A small image colorization model, trained from scratch: arch unet, 50862 training examples.
Rows from block 2, named by matrix and row number. Rows with one number belong to one channel. Each number is 50 + 12 x the weight over its row's rms, rounded and kept within 0 to 99. All counts start at 0. After the name is the row's rms in percent of the matrix's.
# convs0: first 3x3 conv (model.enc.1.0.convs.0.weight, 128x128x3x3), inputs 20-29, a 3x3 kernel for each
# convs1: second 3x3 conv (model.enc.1.0.convs.1.weight, 128x128x3x3, transposed), outputs 20-29, a 3x3 kernel for each
convs0.2 111:35 46 65 50 40 53 69 34 33 61 50 54 43 53 65 72 58 37 44 62 55 45 61 58 57 81 49 47 63 40 45 40 53 45 34 53 42 50 39 56 27 44 57 59 51 61 40 38 39 50 46 59 53 33 68 41 46 57 61 54 80 79 21 50 38 38 48 52 69 54 45 35 40 48 53 65 58 33 45 39 41 54 51 60 42 42 51 68 53 32
convs1.2 106:56 52 42 53 56 74 52 52 47 44 56 48 50 47 53 49 31 39 47 51 61 66 56 73 39 38 48 51 35 69 58 45 68 50 59 38 62 49 74 71 79 44 36 39 55 63 60 46 63 47 43 41 56 60 46 43 44 44 48 34 50 43 38 49 47 55 49 82 42 65 48 53 57 36 44 67 44 61 31 30 51 52 39 52 63 60 57 43 47 53
convs0.3 095:34 42 35 65 57 52 52 53 46 49 30 60 73 35 43 53 30 47 39 55 58 59 63 57 42 53 60 63 38 52 45 56 47 55 41 36 54 61 73 55 36 52 48 40 58 45 72 59 48 63 37 51 53 40 60 46 61 50 44 54 46 66 41 60 35 51 55 54 40 64 47 65 46 51 72 41 48 67 50 54 41 37 35 31 46 58 88 42 44 59
convs1.3 101:53 42 56 52 45 42 50 23 45 38 41 41 54 63 37 39 44 77 53 48 68 54 55 41 60 61 61 51 58 44 44 43 47 53 67 45 52 46 49 49 67 32 32 48 25 73 45 38 62 45 33 60 55 51 48 26 51 45 64 60 44 57 50 60 63 40 48 66 28 62 38 44 49 53 51 53 42 33 67 70 71 51 59 54 60 41 51 72 90 63
convs0.4 094:47 32 38 60 46 74 48 57 54 40 50 46 40 61 60 18 47 60 55 48 56 40 43 84 46 44 36 63 59 42 41 42 78 51 33 40 52 72 56 38 54 64 47 43 61 26 62 77 58 44 65 50 44 50 43 52 58 58 55 46 30 68 58 99 63 40 67 67 56 50 73 57 78 52 57 57 46 44 68 64 63 46 42 56 59 50 50 38 35 45
convs1.4 098:60 53 33 41 44 29 50 46 64 68 52 69 51 49 65 61 52 54 65 60 61 46 50 51 62 44 42 35 49 41 66 26 34 59 43 51 46 49 42 48 39 43 52 44 47 58 62 67 35 32 41 33 34 43 35 44 63 43 44 64 73 59 49 64 31 44 32 49 49 51 40 29 51 59 54 46 52 57 44 46 32 67 70 71 58 46 56 44 50 55
convs0.5 096:56 57 49 37 36 58 60 58 30 81 55 61 51 19 55 57 39 68 27 47 36 53 57 60 39 50 86 56 52 56 54 49 41 64 31 41 56 45 61 46 24 61 62 39 52 39 59 68 51 71 44 47 48 44 46 31 50 30 51 58 45 33 31 37 54 46 42 31 41 42 54 44 49 35 55 39 47 44 38 46 49 40 57 47 46 51 40 40 58 54
convs1.5 099:48 36 29 54 40 47 39 43 58 43 55 49 56 68 60 49 47 39 46 69 60 51 36 63 30 53 62 39 49 56 53 48 29 61 50 50 65 45 50 43 43 45 34 42 56 42 61 59 71 53 62 47 73 47 43 74 38 40 48 70 52 53 55 49 43 30 40 37 50 37 58 42 45 72 73 38 46 48 51 53 66 56 74 69 68 50 86 39 47 32
convs0.6 105:39 53 72 52 66 43 39 60 45 38 59 52 37 47 60 34 35 79 57 38 41 50 34 51 51 67 39 58 50 33 35 59 48 49 38 47 34 26 56 48 58 45 40 62 47 51 30 64 53 49 57 43 46 56 63 56 65 54 26 53 36 50 70 52 45 59 59 68 25 33 36 82 46 54 66 55 51 57 40 51 47 44 53 73 29 64 73 47 42 27
convs1.6 099:67 40 47 64 44 58 30 68 70 26 57 59 68 42 48 52 62 33 53 38 52 48 39 47 45 42 58 71 53 58 52 60 54 59 48 48 73 54 82 53 59 33 51 61 46 46 58 27 47 44 53 14 47 53 45 66 45 51 58 16 39 32 35 51 62 60 59 56 50 53 47 55 54 58 50 51 47 61 29 63 56 67 50 50 44 48 55 50 47 65
convs0.7 094:63 64 20 51 68 50 58 34 48 54 75 44 53 47 58 70 41 55 53 45 40 27 41 47 75 58 55 38 78 70 45 44 62 56 42 60 49 55 66 44 54 55 32 59 56 76 45 62 46 60 53 39 65 29 37 37 32 64 47 56 54 42 48 49 38 34 36 47 54 39 59 48 54 67 49 54 63 64 54 48 60 40 49 41 65 43 48 66 50 69
convs1.7 098:56 58 39 45 45 73 58 29 34 50 59 59 86 39 57 44 66 72 40 47 26 35 35 36 48 40 50 26 55 38 32 44 66 42 38 60 40 48 75 52 52 59 56 23 57 52 35 41 41 42 37 59 35 39 31 48 30 49 47 57 53 45 50 41 52 52 44 46 65 45 23 59 49 57 59 50 57 39 51 47 88 43 59 38 34 63 52 70 51 70
convs0.8 108:66 53 40 61 57 54 44 67 65 42 57 40 77 49 50 45 64 53 33 63 52 36 52 66 46 30 22 48 29 61 74 56 41 64 58 65 48 65 59 34 30 37 47 40 52 29 61 63 48 45 68 52 49 46 33 45 37 55 59 71 58 57 64 66 44 69 30 22 63 62 60 67 41 50 48 51 63 60 26 45 65 64 46 56 69 53 34 55 36 32
convs1.8 105:39 53 65 67 66 40 43 53 50 61 55 68 34 53 58 42 36 56 51 55 66 60 55 52 52 41 64 47 41 31 60 62 50 40 48 44 58 80 54 62 44 58 26 25 52 43 36 41 40 46 53 53 49 87 25 62 52 21 58 37 65 29 67 54 40 34 52 65 61 56 60 44 37 55 45 45 49 46 44 61 55 49 48 36 60 61 46 54 55 49
convs0.9 103:55 56 60 54 41 59 35 56 27 56 48 43 66 47 45 28 58 67 58 75 65 41 51 57 42 56 49 45 48 42 49 47 41 65 47 40 45 23 55 41 55 42 56 48 37 52 44 57 52 51 78 52 58 48 53 52 26 76 44 52 26 53 51 57 64 51 67 29 47 61 39 60 44 42 39 65 58 63 38 48 46 69 50 46 48 48 42 19 61 59
convs1.9 099:50 41 46 48 53 67 60 54 57 50 26 39 58 60 34 55 61 36 42 57 75 37 50 70 49 44 40 45 56 68 43 47 63 65 34 48 39 52 71 44 37 61 55 77 46 62 54 30 45 43 41 65 51 64 59 49 43 66 53 75 44 52 51 48 58 51 67 50 44 52 38 51 62 65 64 48 55 40 43 49 63 57 53 40 72 47 57 40 57 42
convs0.10 096:87 69 59 42 57 46 46 70 27 50 40 43 45 43 36 48 41 46 55 58 42 60 50 51 52 74 43 55 71 33 58 47 61 66 72 47 23 63 40 45 47 64 49 45 36 55 56 61 42 61 63 57 39 62 22 65 39 46 52 59 46 49 51 53 35 44 42 45 53 37 61 46 56 44 60 40 60 51 66 33 38 28 57 41 51 33 46 69 41 48
convs1.10 097:50 31 35 44 48 67 40 53 45 49 59 62 63 44 43 53 48 65 45 46 30 56 64 41 48 47 33 50 43 54 44 28 36 46 37 39 60 43 69 53 68 53 59 41 73 40 46 46 41 53 46 58 62 32 55 34 56 59 59 49 29 48 55 37 55 53 48 57 42 73 53 39 45 67 45 76 39 60 53 39 40 13 33 46 52 43 44 39 41 53
convs0.11 100:33 67 70 45 59 65 43 43 55 48 58 32 56 54 50 66 39 44 67 47 65 66 38 65 59 41 40 49 37 51 63 55 55 49 59 38 59 50 44 46 46 63 45 46 39 61 25 47 42 37 54 43 32 46 57 53 35 45 48 55 69 30 63 41 53 56 58 42 41 57 40 61 38 44 37 54 44 54 48 44 71 54 59 36 48 54 65 32 52 27
convs1.11 103:57 56 33 34 44 39 64 51 71 48 40 46 31 49 72 63 30 52 40 56 46 42 52 54 37 46 48 46 38 65 41 75 37 36 63 46 49 53 53 56 53 50 31 55 34 50 68 64 58 44 52 44 43 70 62 53 48 65 30 61 42 59 48 43 53 50 52 28 46 37 42 26 41 32 67 65 52 37 58 51 75 58 41 40 45 55 30 50 43 55
convs0.12 090:53 36 42 32 59 38 54 65 51 54 58 48 71 64 47 35 59 44 46 17 52 47 55 44 41 50 45 49 51 47 38 53 71 84 41 66 48 56 56 56 43 34 55 43 57 50 34 55 44 47 54 59 49 45 50 60 49 58 48 45 39 27 53 48 47 59 37 51 43 49 50 62 31 47 42 55 27 44 60 44 63 32 36 59 59 46 85 34 68 46
convs1.12 095:60 55 50 66 75 63 66 60 65 45 55 63 46 41 53 45 31 38 37 52 41 63 41 55 34 59 52 17 55 44 43 67 67 55 49 70 44 40 35 46 66 59 52 65 72 68 78 52 53 52 75 50 57 35 58 43 38 35 64 46 50 40 41 58 68 61 57 64 60 47 53 51 35 45 21 65 58 49 60 63 59 54 44 60 52 71 53 67 61 72
convs0.13 101:69 48 62 45 48 48 44 39 58 44 74 36 54 50 41 71 49 50 61 20 54 56 37 47 45 61 41 55 58 51 30 47 49 55 66 32 36 50 62 70 41 69 33 51 54 61 53 39 47 52 56 74 37 72 39 50 38 68 52 58 59 33 41 42 37 54 57 43 56 61 51 54 46 42 47 36 65 54 24 63 54 21 57 55 39 91 41 57 41 65
convs1.13 100:38 54 59 43 50 69 55 69 64 53 63 58 42 40 41 69 43 46 43 32 46 53 53 47 51 66 67 57 33 41 64 71 31 29 54 57 66 68 55 42 75 81 41 50 50 67 49 50 48 61 47 54 65 46 43 55 63 43 47 38 37 44 45 42 58 69 57 65 53 32 72 64 51 52 82 62 40 56 75 54 47 35 51 42 54 43 57 45 69 51
convs0.14 102:47 29 44 60 50 47 48 34 58 62 56 50 55 63 59 29 40 44 56 54 40 49 36 65 44 52 49 60 66 55 52 49 67 52 55 55 53 48 51 47 36 78 48 78 51 67 58 49 51 62 47 39 56 65 59 54 46 66 45 46 63 48 49 48 32 44 64 71 58 53 54 66 38 49 66 47 72 55 61 45 36 37 39 54 34 41 49 53 54 73
convs1.14 102:60 51 41 58 52 28 54 67 61 28 55 48 53 32 48 59 51 58 72 64 52 57 44 61 60 61 34 46 47 36 36 41 56 50 26 81 32 36 48 67 45 55 56 66 42 49 66 80 53 43 57 52 77 42 32 40 27 34 52 39 46 54 64 51 68 60 29 34 56 52 33 54 28 53 59 55 43 51 45 46 67 49 45 43 42 54 50 50 40 60
convs0.15 112:53 78 53 51 39 49 55 71 58 48 43 59 58 65 51 60 55 61 51 62 68 57 62 45 32 45 61 59 60 63 47 63 64 65 59 52 68 50 45 46 43 67 60 52 56 59 52 43 49 53 51 51 33 54 31 75 34 56 62 57 59 56 13 57 51 55 74 46 22 46 52 36 44 67 62 54 55 46 48 55 51 63 48 58 46 43 49 49 42 58
convs1.15 107:69 30 59 53 57 69 56 56 49 54 50 58 71 33 60 33 73 31 22 32 48 46 45 61 34 28 44 48 51 44 43 67 55 45 49 46 58 60 51 41 38 85 42 61 38 39 60 66 42 38 69 65 51 48 42 48 34 47 57 47 61 46 48 40 28 68 60 53 40 61 36 51 52 39 38 56 34 59 51 52 68 34 68 52 53 46 44 65 62 51
convs0.16 100:66 79 41 48 53 41 72 56 42 76 59 48 61 53 28 58 65 53 55 39 43 57 45 40 41 47 37 57 61 51 40 49 56 50 67 35 18 44 64 47 65 69 55 77 55 48 49 58 43 61 64 54 59 28 44 52 57 54 47 60 50 57 39 42 61 53 37 58 57 52 64 51 55 51 40 56 55 44 51 47 66 56 54 63 44 61 49 61 47 61
convs1.16 096:42 56 46 70 57 61 46 50 66 53 50 59 56 87 53 25 59 52 45 66 48 41 41 45 49 51 51 53 49 48 48 57 59 65 48 30 68 60 55 40 40 53 45 58 54 62 38 37 63 40 40 53 21 64 67 45 43 37 58 64 58 50 57 41 27 39 52 50 53 45 38 61 55 66 63 44 41 48 70 54 50 57 60 40 43 38 28 59 51 41
convs0.17 097:52 33 47 47 53 33 58 56 86 58 45 57 60 52 59 78 32 40 67 25 48 64 46 51 52 54 51 38 50 68 45 44 84 32 56 60 71 46 37 54 49 41 68 60 42 55 49 60 38 49 55 41 62 54 41 64 62 21 44 54 49 29 51 47 67 69 68 51 90 45 68 85 59 60 64 46 44 64 59 69 80 45 50 73 41 58 44 50 61 49
convs1.17 094:33 37 65 39 49 60 46 75 68 60 57 30 55 46 38 56 67 54 49 59 40 57 35 73 33 70 66 59 41 43 37 54 49 49 51 52 64 48 50 45 56 43 46 37 32 28 62 53 26 40 62 70 47 46 50 65 47 52 67 45 50 49 49 44 48 66 33 78 50 49 58 62 66 66 63 73 84 75 59 63 66 59 59 45 56 57 51 38 37 62
convs0.18 110:38 43 65 60 41 54 42 52 54 57 39 56 49 59 34 51 47 47 48 59 67 57 40 71 29 51 57 48 25 72 46 40 64 76 37 60 45 43 45 42 44 54 62 30 56 48 65 36 43 39 23 53 62 44 38 59 46 35 80 60 49 44 58 45 30 64 49 40 65 46 46 79 42 75 52 36 53 50 44 59 47 60 58 26 51 70 24 40 51 42
convs1.18 104:40 75 57 28 75 40 62 38 37 48 46 54 53 50 41 45 52 51 42 47 44 41 54 61 33 57 59 38 65 37 52 60 48 36 57 52 51 56 81 55 57 66 69 74 52 49 44 39 64 59 51 83 53 60 46 66 48 53 33 61 40 53 74 40 51 48 44 66 48 24 58 45 47 64 32 71 50 66 38 53 74 38 41 32 58 62 55 55 38 33
convs0.19 098:46 49 66 39 68 59 82 48 48 54 68 55 65 51 71 47 46 54 47 52 70 53 52 68 55 29 36 37 45 41 50 60 45 50 72 23 53 57 67 63 45 51 38 38 37 51 44 81 52 53 66 34 78 53 40 49 62 46 57 32 36 65 22 65 28 39 32 56 44 36 45 36 29 40 42 31 40 30 30 38 39 61 57 54 57 65 30 51 49 39
convs1.19 096:56 56 13 58 50 76 59 27 67 41 50 42 45 49 52 22 43 61 38 56 19 50 57 26 32 49 58 55 35 30 43 54 46 34 45 38 64 55 51 57 51 60 50 35 46 43 31 43 50 42 47 69 37 54 56 42 64 53 51 46 50 41 58 66 59 38 47 47 48 54 53 41 35 66 63 60 69 59 55 56 65 39 50 40 47 56 69 51 47 52
convs0.20 101:66 49 62 55 48 49 63 60 61 63 34 44 63 52 51 61 58 68 31 52 71 38 49 55 52 60 52 65 56 42 59 61 52 54 40 37 34 57 61 55 43 71 47 51 48 33 34 64 49 53 45 58 62 43 54 34 51 50 40 39 54 36 42 72 49 42 47 45 48 40 69 52 43 28 54 54 35 36 44 53 23 52 49 60 34 74 51 49 70 75
convs1.20 102:58 57 55 65 44 64 62 50 40 35 70 78 26 50 60 44 65 53 51 45 53 57 65 61 57 63 55 46 52 53 46 59 60 36 23 59 51 39 53 49 49 36 47 71 57 45 45 44 37 52 37 58 58 74 52 61 55 61 60 48 37 47 46 18 42 42 57 44 22 40 49 30 57 58 42 47 53 48 49 47 66 74 38 44 39 43 40 49 57 57
convs0.21 096:69 49 44 59 69 45 60 35 53 51 59 40 60 46 32 66 40 41 59 60 74 30 29 37 66 47 54 27 41 36 47 71 53 52 71 39 47 55 45 47 33 65 54 38 46 39 26 57 50 49 59 56 74 50 48 41 60 51 45 58 55 58 53 33 66 35 45 57 51 66 80 53 51 64 49 74 45 44 49 44 47 49 44 51 48 44 77 43 43 71
convs1.21 101:61 65 43 53 49 70 45 32 24 48 64 72 53 47 54 61 63 44 64 53 43 75 56 61 55 64 53 71 23 49 51 34 40 69 49 47 64 43 46 43 47 65 55 59 52 52 46 37 60 40 54 47 42 61 64 46 53 35 45 60 42 48 34 62 37 64 42 28 65 40 44 49 64 48 61 63 52 40 59 57 61 54 50 57 56 57 44 44 45 48
convs0.22 101:28 43 33 62 66 38 40 39 49 59 67 37 41 53 34 47 36 51 47 54 41 75 45 56 37 58 38 73 45 37 45 56 45 48 47 46 81 61 68 47 27 40 57 63 23 50 44 40 57 48 71 75 58 54 43 56 45 43 52 48 40 51 49 72 71 38 68 43 22 96 39 53 45 44 52 49 73 55 37 30 69 35 57 49 45 41 58 41 41 50
convs1.22 101:36 71 51 52 72 36 37 40 85 46 49 37 54 63 48 32 53 62 54 67 86 58 39 48 44 56 55 23 58 38 41 37 29 54 51 60 56 53 65 53 67 57 66 36 65 57 48 38 48 44 42 70 52 36 61 41 65 54 38 62 46 64 67 56 46 53 65 70 56 57 33 39 24 45 71 53 39 32 55 72 56 40 47 45 25 42 64 72 66 58
convs0.23 101:58 40 63 63 61 65 40 44 51 53 70 51 37 56 52 35 35 56 48 68 63 51 50 47 57 42 39 74 54 19 49 70 46 64 81 67 45 71 45 66 46 46 82 42 54 62 46 74 58 51 47 49 62 55 44 58 76 57 47 43 46 54 46 44 41 35 29 51 48 53 52 37 23 29 39 58 56 61 44 51 55 61 49 54 37 51 65 22 41 20
convs1.23 094:44 61 58 26 33 42 39 40 60 48 44 57 32 36 33 51 46 59 59 46 46 45 47 44 67 50 43 57 27 38 72 56 37 59 45 39 43 53 34 33 58 40 63 40 32 50 41 33 63 62 32 57 55 43 28 61 40 44 48 31 57 45 63 43 39 55 70 28 67 47 60 57 64 58 30 51 48 60 81 57 45 59 66 69 57 55 63 44 54 38
convs0.24 104:42 65 50 50 46 52 50 57 27 57 51 61 47 45 42 60 40 47 63 35 43 34 49 48 59 43 60 62 66 68 39 51 67 40 61 52 41 50 64 54 42 52 60 51 43 34 57 69 35 59 57 42 51 18 41 65 57 35 25 61 63 53 50 26 52 53 32 44 68 60 52 54 41 49 33 48 53 44 35 60 71 42 57 92 47 64 43 62 43 39
convs1.24 103:48 49 56 55 48 41 32 67 56 57 61 46 48 49 54 53 54 45 55 50 32 46 48 38 27 54 34 12 49 51 40 49 82 55 55 50 47 60 66 36 63 46 56 44 49 51 42 40 30 52 59 43 62 23 57 39 19 45 76 54 48 60 45 33 55 56 52 67 66 53 56 55 51 50 64 57 66 67 48 52 45 66 49 38 52 77 61 18 34 47
convs0.25 097:66 56 48 49 32 62 57 45 32 36 44 37 46 45 66 48 58 58 52 31 69 60 75 73 53 41 55 33 48 58 56 35 40 51 42 35 74 80 78 39 41 35 53 46 38 55 44 37 58 52 65 53 49 54 58 67 40 53 59 48 55 56 47 30 38 69 51 37 52 40 43 40 52 54 58 41 45 69 58 51 36 61 52 52 64 24 47 37 49 51
convs1.25 095:59 48 45 41 50 56 64 48 40 51 57 47 35 57 51 54 47 32 42 37 70 46 25 25 38 29 48 46 38 54 51 43 59 39 68 47 60 44 53 65 45 57 50 58 42 54 46 52 51 66 49 63 52 36 55 35 41 41 51 43 48 64 45 67 40 53 44 60 44 37 49 53 37 48 55 33 55 52 47 53 50 62 42 20 47 47 37 45 57 45
convs0.26 096:55 42 47 59 64 50 63 55 55 34 57 46 35 56 25 30 61 47 57 41 51 60 60 53 65 59 63 48 42 53 40 34 43 86 49 49 56 42 68 55 43 54 26 76 51 53 50 70 40 49 36 51 60 61 67 45 67 51 52 54 44 50 51 38 66 40 53 56 41 39 57 63 55 42 69 33 33 44 38 41 49 45 41 53 37 38 55 41 55 45
convs1.26 103:51 31 58 67 47 37 51 47 34 42 38 32 71 56 38 59 45 27 66 28 50 40 50 38 30 67 45 60 46 53 57 41 50 32 39 43 60 32 26 30 45 47 72 58 46 69 55 45 60 59 58 31 68 52 36 48 36 41 58 40 67 69 66 59 59 47 64 42 26 43 43 38 54 47 61 53 48 54 25 31 59 47 55 70 68 64 57 37 54 46
convs0.27 101:48 60 38 46 53 47 66 32 40 56 69 69 51 43 73 64 71 55 58 67 50 34 59 40 25 47 76 38 53 47 42 44 42 48 35 56 81 51 46 36 74 44 43 69 31 61 54 37 49 55 56 43 18 66 46 53 53 48 50 50 52 44 60 50 61 63 61 34 61 50 37 68 45 75 41 44 47 47 51 45 53 40 40 35 40 68 58 55 43 63
convs1.27 092:52 47 30 52 53 47 69 49 43 52 52 40 64 63 39 70 49 65 44 51 46 38 43 65 60 31 54 50 35 32 52 67 61 54 46 65 36 50 42 57 39 38 32 51 59 57 48 53 55 64 46 50 62 48 40 73 42 58 54 48 54 31 46 57 58 56 45 66 38 46 57 53 42 61 34 38 71 41 41 48 66 45 43 77 59 61 61 53 48 52
convs0.28 092:56 51 56 54 63 65 54 54 65 62 48 52 70 70 59 65 53 62 43 49 51 43 45 40 60 40 47 56 45 48 59 47 58 34 45 59 60 74 38 53 47 51 57 31 39 43 38 43 42 52 37 52 44 51 71 30 55 71 42 46 57 64 57 53 48 49 47 46 52 81 41 41 51 53 59 49 70 58 64 48 41 42 59 59 62 42 40 62 49 58
convs1.28 092:63 33 55 27 37 32 29 55 41 55 69 53 66 40 43 68 56 42 35 31 53 37 41 49 45 51 26 55 40 50 40 49 46 37 54 58 66 46 43 55 58 43 29 39 45 49 69 54 66 49 70 39 67 66 32 56 48 51 56 49 57 60 41 83 59 38 47 58 47 50 56 27 40 61 55 57 31 58 23 48 62 55 50 40 45 66 54 69 67 64
convs0.29 100:44 39 52 75 48 46 58 59 59 53 33 36 43 47 36 50 49 38 39 47 71 43 48 52 44 63 45 49 23 45 60 42 48 35 52 50 55 63 66 36 81 84 66 43 26 53 47 43 48 42 53 56 37 35 33 48 43 66 53 50 63 68 52 54 37 46 51 31 49 49 46 49 43 49 57 35 66 99 47 70 71 49 44 43 39 48 62 50 78 53
convs1.29 101:59 47 50 27 54 36 62 44 48 49 57 22 29 43 58 59 34 23 66 54 41 77 45 53 48 40 36 47 45 55 43 43 33 54 57 54 44 40 58 46 48 49 38 40 42 50 26 69 47 50 43 53 68 49 58 48 59 86 59 38 43 55 59 56 65 62 26 43 51 47 51 60 47 55 51 49 51 63 54 55 77 47 50 68 59 61 62 31 70 46
convs0.30 101:31 29 50 59 45 37 38 61 65 62 50 39 79 57 27 73 64 45 46 61 65 73 52 56 57 55 64 46 25 55 37 51 66 41 35 82 38 50 38 49 55 54 46 39 30 62 40 51 33 66 57 61 59 37 50 47 58 52 45 26 55 67 40 28 82 34 23 55 43 58 31 77 55 28 42 32 41 50 48 51 53 65 36 35 23 38 51 58 70 78
convs1.30 101:58 49 59 40 47 55 48 62 52 61 57 40 66 68 53 63 67 45 60 40 54 54 50 47 66 46 81 37 62 69 63 54 54 34 41 37 45 45 45 52 46 63 46 58 38 82 41 47 44 36 55 62 53 52 49 47 48 61 50 65 78 60 55 48 60 55 63 46 41 43 47 79 35 50 57 51 40 59 54 43 33 53 69 64 39 62 60 78 46 49
convs0.31 100:54 63 45 31 49 42 39 57 30 50 55 58 65 52 48 47 67 60 32 28 70 51 28 41 39 71 47 58 32 62 48 54 60 15 40 48 42 53 64 50 52 45 69 52 68 39 72 41 55 41 70 38 38 60 64 87 36 35 48 38 36 60 42 48 42 30 51 49 60 47 50 49 48 52 49 63 47 56 42 51 43 76 55 31 76 59 54 47 53 40
convs1.31 108:34 46 48 36 59 54 54 38 39 72 56 56 56 62 57 54 26 57 44 56 53 55 66 61 37 74 58 61 61 53 55 35 32 58 40 33 41 49 37 66 56 52 51 51 53 55 46 62 38 53 68 63 45 46 53 53 41 58 33 63 67 25 49 32 52 66 44 45 40 66 65 38 54 47 60 45 63 45 57 42 39 46 44 62 42 48 47 53 53 48
convs0.32 095:37 50 46 51 78 40 52 65 39 55 43 43 67 51 42 41 36 47 61 51 31 26 37 44 35 37 49 40 61 52 68 67 49 64 55 46 68 45 58 66 36 54 42 34 38 38 50 62 63 60 46 39 43 54 56 37 49 32 41 52 47 68 35 45 50 50 37 69 43 33 67 55 60 46 31 45 54 49 55 60 48 62 37 49 44 37 42 46 63 65
convs1.32 098:38 39 57 64 33 67 56 49 16 52 61 48 35 49 50 61 43 54 32 48 26 51 71 67 62 58 48 44 38 55 47 61 63 48 49 47 61 41 59 52 61 54 34 61 54 46 55 40 33 47 45 39 46 49 40 61 52 61 49 29 67 44 37 44 58 47 68 46 60 48 53 51 58 65 71 54 39 72 58 36 55 53 50 59 36 66 49 43 66 52
convs0.33 102:42 41 63 35 71 56 45 41 33 64 37 48 49 52 45 45 52 44 60 61 51 47 51 38 52 33 21 48 57 38 47 51 60 34 50 81 33 40 50 46 58 59 45 56 47 52 47 51 64 49 41 36 49 58 57 75 39 63 74 58 12 38 52 46 56 46 62 43 43 41 31 74 58 50 61 61 40 31 37 54 58 34 31 52 52 45 44 28 54 56
convs1.33 108:35 54 37 49 40 60 54 47 49 44 22 64 50 54 52 42 46 28 41 51 38 49 49 60 55 41 34 21 48 44 28 53 43 43 42 57 40 53 59 46 50 37 74 48 36 60 71 52 59 52 44 59 62 54 69 36 53 47 38 57 56 31 33 35 57 61 41 69 47 53 46 36 73 68 46 33 41 49 45 49 41 27 47 22 61 38 48 44 32 37
convs0.34 093:43 42 42 51 26 70 50 49 62 33 53 42 66 55 18 64 62 34 40 36 32 45 31 51 57 41 50 52 60 55 51 46 53 57 80 69 65 57 43 68 63 52 49 39 41 62 38 31 68 36 20 51 29 55 63 56 44 45 43 60 31 56 36 41 68 80 55 48 67 65 57 71 63 51 68 59 60 52 58 58 62 31 53 45 51 39 59 51 47 68
convs1.34 099:46 45 59 25 32 50 41 55 21 62 56 61 50 58 69 48 68 46 57 53 42 42 59 32 74 50 45 46 70 79 43 47 67 23 39 52 41 51 50 52 59 48 46 61 44 41 36 45 61 63 29 66 57 61 62 43 54 68 49 47 68 48 47 69 52 73 55 51 61 49 59 68 48 48 31 51 47 48 68 55 56 32 48 46 52 46 37 66 64 58
convs0.35 105:44 60 51 42 45 49 70 54 45 57 77 33 66 69 58 60 46 53 55 39 65 75 55 41 80 62 46 68 47 17 44 54 50 73 69 65 37 48 44 64 64 42 52 83 60 49 37 53 65 42 36 68 80 53 66 29 37 51 58 32 52 46 26 57 39 54 62 33 51 32 54 46 63 59 51 48 50 42 57 37 47 55 54 57 19 50 58 46 32 55
convs1.35 100:59 49 55 53 55 60 53 52 57 71 50 54 47 42 47 48 40 53 44 55 48 56 49 47 40 40 38 69 48 45 61 28 54 47 55 52 45 38 49 43 36 57 75 46 58 49 68 52 67 41 62 56 60 71 50 49 63 49 39 51 55 63 35 37 52 38 44 42 48 33 61 54 35 46 53 57 57 58 69 53 61 53 56 51 43 52 47 49 43 52
convs0.36 096:43 41 57 49 62 58 64 62 31 31 58 65 56 51 38 47 34 55 51 53 42 37 56 39 42 58 44 55 30 64 45 47 52 59 50 88 60 67 72 59 46 41 36 65 36 58 32 39 44 35 48 46 49 30 35 51 28 44 43 48 74 32 53 64 32 59 67 58 55 48 43 38 34 64 56 21 37 50 61 19 39 30 51 47 51 57 45 57 52 48
convs1.36 096:62 72 48 45 47 55 37 61 41 54 55 43 45 34 33 50 37 48 61 43 45 47 54 50 78 38 69 38 43 50 37 56 73 49 76 64 51 46 61 45 52 33 33 39 39 40 56 50 31 51 65 47 64 42 49 67 16 39 47 66 54 52 47 76 65 63 52 41 54 46 52 54 40 49 36 19 37 29 34 48 29 56 60 32 43 47 44 51 59 45
convs0.37 103:52 54 67 49 62 47 61 27 49 45 39 62 50 40 51 26 60 32 31 60 54 52 72 63 36 57 66 47 22 51 32 49 37 36 55 52 54 58 65 88 51 53 56 70 62 48 44 64 46 61 68 42 39 58 44 51 27 47 23 18 56 77 31 75 36 60 28 56 61 46 79 63 62 63 65 43 41 61 52 47 50 47 37 43 54 56 45 42 24 52
convs1.37 101:38 43 43 42 43 41 54 71 33 47 43 56 43 61 51 46 56 25 52 63 49 37 48 51 29 56 55 63 41 25 65 62 46 46 51 25 49 50 67 50 39 19 54 39 27 49 66 59 50 55 77 42 46 60 61 34 40 47 41 39 50 42 55 42 26 46 43 74 52 44 59 55 56 55 45 41 38 62 45 54 32 52 38 34 50 37 60 50 48 55
convs0.38 080:52 66 49 71 48 44 39 72 32 27 27 38 25 54 36 60 55 51 54 44 46 66 24 62 64 50 55 29 37 64 52 43 24 31 51 50 48 38 63 43 21 59 47 37 60 68 57 71 48 56 58 53 45 37 65 57 59 46 58 47 49 51 50 58 58 37 47 61 59 51 40 54 41 46 72 32 43 59 35 56 53 27 45 30 48 58 51 54 35 62
convs1.38 094:54 57 43 59 59 72 55 47 48 52 50 55 51 56 49 54 38 47 58 57 39 25 50 59 36 49 36 43 50 42 33 47 63 28 53 59 47 46 57 37 60 53 42 51 37 47 49 44 51 59 49 25 30 43 41 44 56 40 43 48 49 35 38 41 76 36 80 50 42 59 81 48 40 19 51 46 51 49 39 37 42 32 54 41 55 42 39 39 52 52
convs0.39 097:55 65 59 49 62 60 59 81 53 34 54 27 53 57 50 58 21 70 30 56 39 38 35 70 48 30 92 47 59 79 34 40 47 51 43 45 56 49 45 54 30 62 63 17 51 29 54 52 22 66 43 17 55 51 62 42 49 51 40 58 17 46 45 43 75 50 44 74 45 36 53 39 43 57 59 31 53 30 67 46 45 49 39 35 69 32 24 54 42 46
convs1.39 095:49 28 39 50 58 48 54 44 40 41 37 24 56 58 37 71 37 42 57 52 44 44 67 45 52 61 61 49 42 36 56 61 43 40 44 52 62 51 60 28 69 69 45 47 68 54 73 69 71 50 72 47 56 57 55 53 64 50 44 48 41 46 62 63 61 38 51 48 66 62 36 60 54 50 36 43 58 63 50 38 66 55 45 44 54 55 51 58 50 40